Weights of a small masked image model.
Data: trained on cartoon faces, 203450 training examples, 25.3 epochs.
Rows from block 4 of the encoder, named by matrix and row number. Rows with one number belong to one neuron. Each number is 50 + 15 x the weight over its row's rms, rounded and kept within 0 to 99. All counts start at 0. After the name is the row's rms in percent of the matrix's.
# fc1: MLP up (encoder.blocks.4.mlp.fc1.weight, 768x128), inputs 64-127
# fc2: MLP down (encoder.blocks.4.mlp.fc2.weight, 128x768, transposed), outputs 64-127
fc1.438 084:53 37 75 41 25 21 51 45 32 48 70 42 55 50 59 62 58 47 58 52 62 62 61 57 46 11 71 60 25 19 34 53 32 21 38 44 38 39 48 56 63 53 79 47 33 46 56 69 61 37 43 64 26 43 97 53 65 55 43 36 33 54 52 32
fc1.439 101:50 47 68 24 46 57 48 42 50 63 44 59 44 85 53 54 43 50 78 81 58 40 39 51 65 57 64 85 66 37 60 25 45 21 34 55 61 45 71 43 35 43 42 40 39 67 42 50 27 31 27 34 54 55 53 50 41 65 86 59 70 52 37 51
fc1.440 103:45 35 49 73 47 42 48 71 35 58 31 08 62 47 30 33 23 49 64 17 56 65 63 73 66 61 51 61 64 48 72 24 70 57 41 61 59 46 46 33 55 42 55 36 23 49 69 56 39 76 43 40 52 57 50 48 49 37 65 61 81 53 41 40
fc1.441 086:37 75 48 53 51 45 44 62 44 88 42 47 64 36 48 36 23 66 44 37 75 68 54 61 45 44 57 68 73 45 59 58 45 48 64 34 78 06 53 47 66 45 71 51 42 43 49 70 51 59 72 70 58 66 38 56 72 35 69 31 77 32 52 29
fc1.442 111:25 49 57 54 54 45 32 39 50 43 57 49 53 45 62 43 35 49 57 39 91 52 57 53 63 50 49 46 64 23 68 11 52 49 29 51 66 82 73 45 26 24 37 79 35 75 46 47 46 67 64 57 55 70 36 54 61 40 66 37 61 65 42 59
fc1.443 093:35 51 48 27 55 29 32 39 32 49 30 32 51 44 61 57 72 39 53 64 50 56 56 35 42 59 61 70 33 56 44 44 52 64 43 64 40 40 64 60 60 39 43 65 33 51 32 68 43 37 58 11 80 77 74 68 77 33 47 68 40 77 45 48
fc1.444 104:47 35 38 61 32 63 49 61 78 42 24 68 51 58 45 88 54 25 56 60 32 45 55 39 37 65 42 38 49 65 57 64 54 56 45 20 37 46 54 40 23 75 48 41 60 28 21 60 46 32 59 30 62 25 40 76 39 55 36 53 32 46 64 74
fc1.445 096:39 51 48 59 57 58 46 39 39 84 63 71 76 71 52 62 36 55 56 37 66 58 57 50 53 47 43 61 49 41 43 17 62 40 67 29 43 26 60 25 40 35 73 33 43 37 29 76 55 25 41 58 48 36 52 66 54 38 67 41 52 42 76 72
fc1.446 095:45 54 63 62 29 37 74 79 55 65 36 41 24 67 65 43 70 51 51 71 20 45 60 59 27 62 40 53 73 62 63 58 45 30 32 61 66 34 44 34 48 78 22 43 24 37 58 73 36 55 43 77 31 40 60 63 46 54 66 46 50 31 64 35
fc1.447 110:76 68 51 37 21 71 66 52 61 52 23 31 36 38 67 17 47 52 83 59 45 67 67 83 44 60 42 47 50 60 64 40 47 63 42 49 51 41 81 45 34 66 46 28 62 68 75 50 64 64 69 57 47 61 53 56 52 41 50 19 72 42 41 41
fc1.448 097:57 38 49 47 40 61 59 57 54 53 38 70 15 44 74 57 47 66 37 79 48 51 47 41 46 43 90 73 44 51 87 40 44 72 57 16 52 39 59 52 56 43 49 37 47 51 44 25 58 39 41 33 46 54 36 54 25 42 43 39 33 56 51 34
fc1.449 106:60 25 44 47 19 47 52 37 41 60 34 62 56 36 55 45 18 28 54 28 50 65 58 71 51 70 18 60 52 62 25 44 32 28 66 59 71 47 85 44 61 22 59 50 41 43 47 42 43 63 38 34 68 36 47 66 31 64 64 48 66 44 53 47
fc1.450 129:54 42 73 52 69 49 45 19 39 49 57 31 68 52 55 44 31 39 65 52 69 45 47 44 68 48 53 71 42 45 34 52 46 36 33 70 57 66 52 43 58 65 28 53 38 56 42 81 35 26 66 34 76 35 51 76 45 53 73 48 65 40 51 43
fc1.451 076:25 46 37 37 69 40 64 68 43 76 41 44 51 44 70 82 65 36 16 68 55 37 60 45 20 53 27 76 38 40 34 31 53 41 51 67 82 59 59 55 51 54 49 37 56 45 36 55 51 48 34 21 43 51 42 18 45 63 54 37 50 52 51 80
fc1.452 087:60 35 63 59 39 34 47 51 51 47 55 54 87 37 77 54 71 35 49 76 07 67 73 66 41 62 87 56 28 47 60 61 57 41 82 54 75 42 59 30 55 42 60 49 21 34 48 20 54 46 64 30 53 62 58 37 69 39 55 35 31 44 25 38
fc1.453 105:46 48 67 62 42 39 78 73 54 49 42 39 47 61 64 23 25 75 40 36 46 61 68 70 53 93 36 66 46 24 80 52 47 56 42 66 46 49 52 61 48 68 49 37 60 62 75 49 64 52 45 45 28 39 28 36 34 56 57 41 57 08 46 64
fc1.454 099:65 50 65 39 30 57 59 43 42 44 36 62 66 36 52 41 70 40 64 17 40 27 50 23 35 54 43 58 37 53 37 82 69 40 44 39 44 33 98 62 33 50 34 62 65 44 48 53 37 51 55 65 58 39 38 70 51 51 24 05 33 26 26 25
fc1.455 078:62 74 31 17 19 57 75 53 74 55 58 62 61 50 42 44 56 46 44 75 67 52 68 44 23 38 46 38 73 57 63 39 68 39 36 67 54 52 36 11 30 52 76 39 62 72 40 38 56 46 25 67 51 47 32 34 49 37 41 49 44 59 32 56
fc1.456 140:67 71 64 20 34 71 61 42 34 81 38 52 68 34 51 38 51 39 30 75 15 73 68 56 58 48 27 61 58 46 69 68 71 53 22 54 39 49 91 55 76 58 52 26 84 67 75 49 62 35 52 38 70 34 59 50 46 47 64 74 57 29 48 37
fc1.457 091:60 71 53 24 46 64 40 44 35 28 47 25 52 60 25 60 40 55 64 72 66 61 80 46 30 63 37 76 61 73 36 46 34 40 41 46 37 40 58 69 42 57 62 41 50 87 35 62 38 51 38 39 53 65 71 28 58 56 51 58 25 50 50 30
fc1.458 109:54 46 47 47 40 16 50 34 56 54 44 61 47 51 60 61 31 35 50 53 71 50 38 60 64 37 28 58 57 47 36 59 36 53 55 53 62 50 53 55 45 47 50 23 57 45 70 54 16 46 59 67 61 11 67 83 53 59 50 40 58 35 38 54
fc1.459 095:68 60 49 58 53 56 62 25 45 28 37 44 74 58 68 16 51 44 48 59 36 51 34 52 78 60 53 24 63 28 55 54 17 57 56 57 19 50 81 60 55 61 55 29 48 58 59 42 68 45 43 37 70 52 74 54 59 29 55 44 33 48 41 14
fc1.460 087:55 31 47 43 73 59 17 63 28 60 33 35 70 64 66 50 40 41 59 51 67 43 52 56 41 56 37 52 58 48 52 37 33 38 24 53 97 48 33 54 48 40 63 45 21 43 29 46 43 77 54 62 50 61 24 54 54 61 67 23 60 43 46 52
fc1.461 095:51 60 41 39 51 36 25 70 47 60 46 65 60 28 56 58 52 75 43 20 63 40 26 60 85 43 40 54 52 35 33 35 66 56 41 60 60 53 78 47 59 38 63 41 60 48 59 55 56 42 33 51 47 40 54 66 56 62 64 20 57 76 39 55
fc1.462 128:42 35 77 47 51 35 74 37 70 41 53 44 52 17 59 37 65 77 45 68 25 30 56 51 15 45 48 48 67 39 53 81 36 63 37 33 53 33 68 57 54 46 38 58 35 60 53 70 32 58 66 66 41 67 54 50 56 45 71 34 68 44 61 16
fc2.438 083:66 49 36 64 67 88 40 53 53 49 34 47 51 43 67 55 48 39 35 44 45 58 33 36 57 79 41 62 76 75 82 05 66 72 53 29 62 58 42 23 50 59 39 40 56 31 45 35 51 62 58 07 64 65 14 48 36 61 46 72 66 40 50 53
fc2.439 107:42 54 48 35 45 71 43 76 47 38 75 78 41 44 49 44 44 13 28 45 49 67 54 56 54 43 81 57 74 51 37 35 67 53 31 43 51 49 41 55 56 75 42 35 56 53 47 66 59 37 66 67 56 76 29 59 76 53 68 61 39 48 48 64
fc2.440 092:67 51 47 31 46 59 66 41 76 44 58 85 41 44 78 62 58 48 44 50 63 40 40 25 44 70 48 42 30 62 26 74 44 61 57 42 54 59 40 64 56 52 50 53 87 49 36 50 52 35 42 64 53 44 25 48 30 56 17 33 18 45 61 51
fc2.441 089:81 43 47 61 44 61 73 25 55 26 46 71 50 76 41 78 60 47 66 48 61 39 57 48 50 64 45 42 63 19 49 19 66 71 40 50 53 77 75 44 38 28 38 46 77 52 12 39 23 45 43 45 45 23 58 52 48 26 51 84 36 66 42 56
fc2.442 106:67 68 43 30 27 41 43 51 58 49 64 63 59 49 45 62 60 76 46 26 70 69 53 71 30 64 28 33 38 49 82 64 44 72 39 31 24 47 56 53 28 62 60 36 49 34 51 52 67 34 39 53 37 24 68 52 63 54 33 78 35 45 69 59
fc2.443 091:35 48 47 57 67 83 44 71 73 25 89 60 53 70 42 48 64 37 45 42 59 35 31 43 58 19 62 53 60 39 33 43 38 48 51 55 46 57 33 19 63 83 73 73 63 67 89 16 46 53 43 69 35 68 41 27 43 51 44 42 46 21 50 57
fc2.444 096:53 33 44 22 55 72 59 43 18 67 67 56 48 67 41 19 58 16 53 47 45 30 54 48 33 68 57 78 62 49 59 50 54 34 59 63 44 20 47 28 42 74 47 69 29 49 77 60 44 45 48 51 27 58 34 60 87 66 70 56 67 32 51 51
fc2.445 101:38 32 42 49 48 33 39 34 68 32 53 53 57 37 74 43 41 53 34 58 40 47 43 44 51 60 62 49 40 56 41 61 59 62 57 39 76 68 52 13 32 30 43 78 50 21 25 51 48 71 60 27 58 57 66 28 53 55 39 73 63 85 39 65
fc2.446 085:64 64 36 43 56 36 34 20 49 45 66 64 70 47 29 54 21 32 50 35 48 77 64 35 86 53 49 57 32 50 63 34 60 40 70 48 48 78 57 63 52 52 51 57 94 55 61 39 61 53 43 42 35 49 51 33 47 53 34 64 33 52 55 51
fc2.447 108:76 67 31 40 66 41 66 66 66 67 54 72 46 73 56 29 45 54 47 65 32 29 38 53 57 32 30 14 67 35 73 23 53 62 63 33 50 49 36 44 34 77 77 54 55 63 46 36 42 62 51 26 50 64 53 39 48 53 68 65 72 44 55 31
fc2.448 101:32 38 58 86 53 74 59 77 52 47 56 48 55 54 53 38 53 22 70 59 63 39 44 51 67 42 57 50 68 47 43 46 63 49 27 41 33 63 65 63 40 67 29 68 72 65 31 43 80 42 51 48 31 37 51 46 31 63 51 60 33 53 67 30
fc2.449 093:63 47 57 65 42 53 65 36 32 56 68 47 44 52 50 54 69 68 47 51 30 58 53 51 34 39 61 29 69 34 63 62 40 68 29 46 57 76 26 43 36 47 84 63 48 52 68 31 62 65 65 43 36 42 44 65 47 60 43 42 51 78 47 64
fc2.450 124:61 76 44 20 76 42 50 57 46 35 57 98 44 55 65 41 40 47 16 43 67 70 40 51 59 49 48 52 44 38 68 21 65 50 24 81 43 54 46 41 30 74 47 53 31 27 76 49 46 58 29 35 55 78 44 49 81 43 37 59 64 68 54 34
fc2.451 072:59 54 48 60 33 40 59 62 40 56 70 57 27 44 54 39 43 71 74 31 37 53 50 71 69 44 42 30 25 40 60 47 62 48 31 41 33 42 38 40 29 27 56 41 48 54 56 22 64 66 70 33 78 37 24 98 53 44 64 49 59 52 67 25
fc2.452 075:54 61 64 70 57 77 54 38 41 74 75 30 51 56 21 43 36 44 57 36 76 64 39 43 46 50 25 58 71 36 37 37 39 68 34 55 42 52 31 64 56 46 68 45 66 62 50 94 42 65 42 68 48 56 32 73 58 60 38 34 83 37 59 46
fc2.453 099:47 50 49 56 44 58 71 66 45 58 68 45 46 61 51 40 57 57 45 63 51 52 29 69 44 59 44 57 78 75 43 36 46 58 54 36 40 41 49 47 35 70 69 40 54 62 95 31 36 62 60 49 53 96 38 68 70 48 39 27 59 42 46 69
fc2.454 106:67 46 28 48 64 42 61 60 59 68 60 34 27 52 71 55 44 36 28 82 48 59 43 38 40 39 60 21 59 26 17 46 56 46 72 42 39 73 43 63 66 48 65 36 56 53 65 49 49 34 64 67 65 63 48 47 62 74 69 63 54 62 75 77
fc2.455 087:56 54 33 43 76 32 21 39 63 74 51 47 53 74 53 68 58 47 34 65 70 55 46 25 74 53 67 45 61 23 81 60 48 45 67 82 61 65 34 51 27 58 39 74 43 71 50 36 77 44 36 32 59 58 69 44 61 20 65 52 50 47 34 67
fc2.456 147:72 65 53 35 36 81 36 31 33 76 60 39 72 34 46 47 60 60 54 66 23 37 54 64 38 50 37 57 92 52 50 77 61 37 49 42 47 21 42 83 47 66 60 67 60 54 76 33 54 31 57 29 65 46 66 23 59 50 47 33 30 39 39 36
fc2.457 094:42 35 45 74 37 20 64 37 39 66 50 56 37 29 44 33 42 59 36 24 32 46 58 62 41 62 60 50 48 48 67 69 50 59 47 59 38 57 59 67 44 36 38 47 53 47 49 50 50 48 51 35 68 29 57 50 69 27 55 70 48 54 00 27
fc2.458 108:31 72 72 41 61 64 40 44 31 28 62 68 29 44 54 36 30 75 48 63 66 30 40 48 89 55 73 50 53 12 56 48 27 45 41 64 48 45 50 59 57 53 49 78 27 62 69 19 58 63 47 09 48 56 65 46 63 48 38 59 78 63 51 47
fc2.459 085:56 58 43 41 51 86 39 47 48 67 79 65 44 42 50 56 53 48 65 29 38 58 65 49 21 47 63 54 58 45 42 35 58 51 39 06 60 61 50 45 30 41 68 64 55 43 30 53 34 21 77 57 44 41 55 39 77 39 70 66 61 61 34 78
fc2.460 083:61 64 64 42 26 42 74 34 58 49 53 98 24 47 21 61 38 53 50 37 55 56 47 65 64 40 64 39 16 33 33 75 63 51 66 56 27 62 38 28 50 74 54 55 66 55 62 61 52 30 46 41 68 48 64 46 54 45 32 58 35 29 36 38
fc2.461 097:58 62 70 73 41 34 15 45 44 78 55 27 28 47 40 85 60 69 61 43 33 48 48 72 69 47 61 46 67 27 31 59 87 47 45 63 53 51 47 59 54 68 57 17 34 33 60 54 37 41 55 58 43 48 58 67 50 43 48 52 57 59 36 68
fc2.462 116:65 48 30 48 39 54 43 51 36 36 73 45 63 78 39 65 40 16 50 34 77 64 34 45 77 50 48 58 57 49 44 22 65 47 50 61 42 63 28 48 22 27 68 36 71 43 42 21 57 55 34 47 66 49 41 61 56 49 08 48 33 66 50 70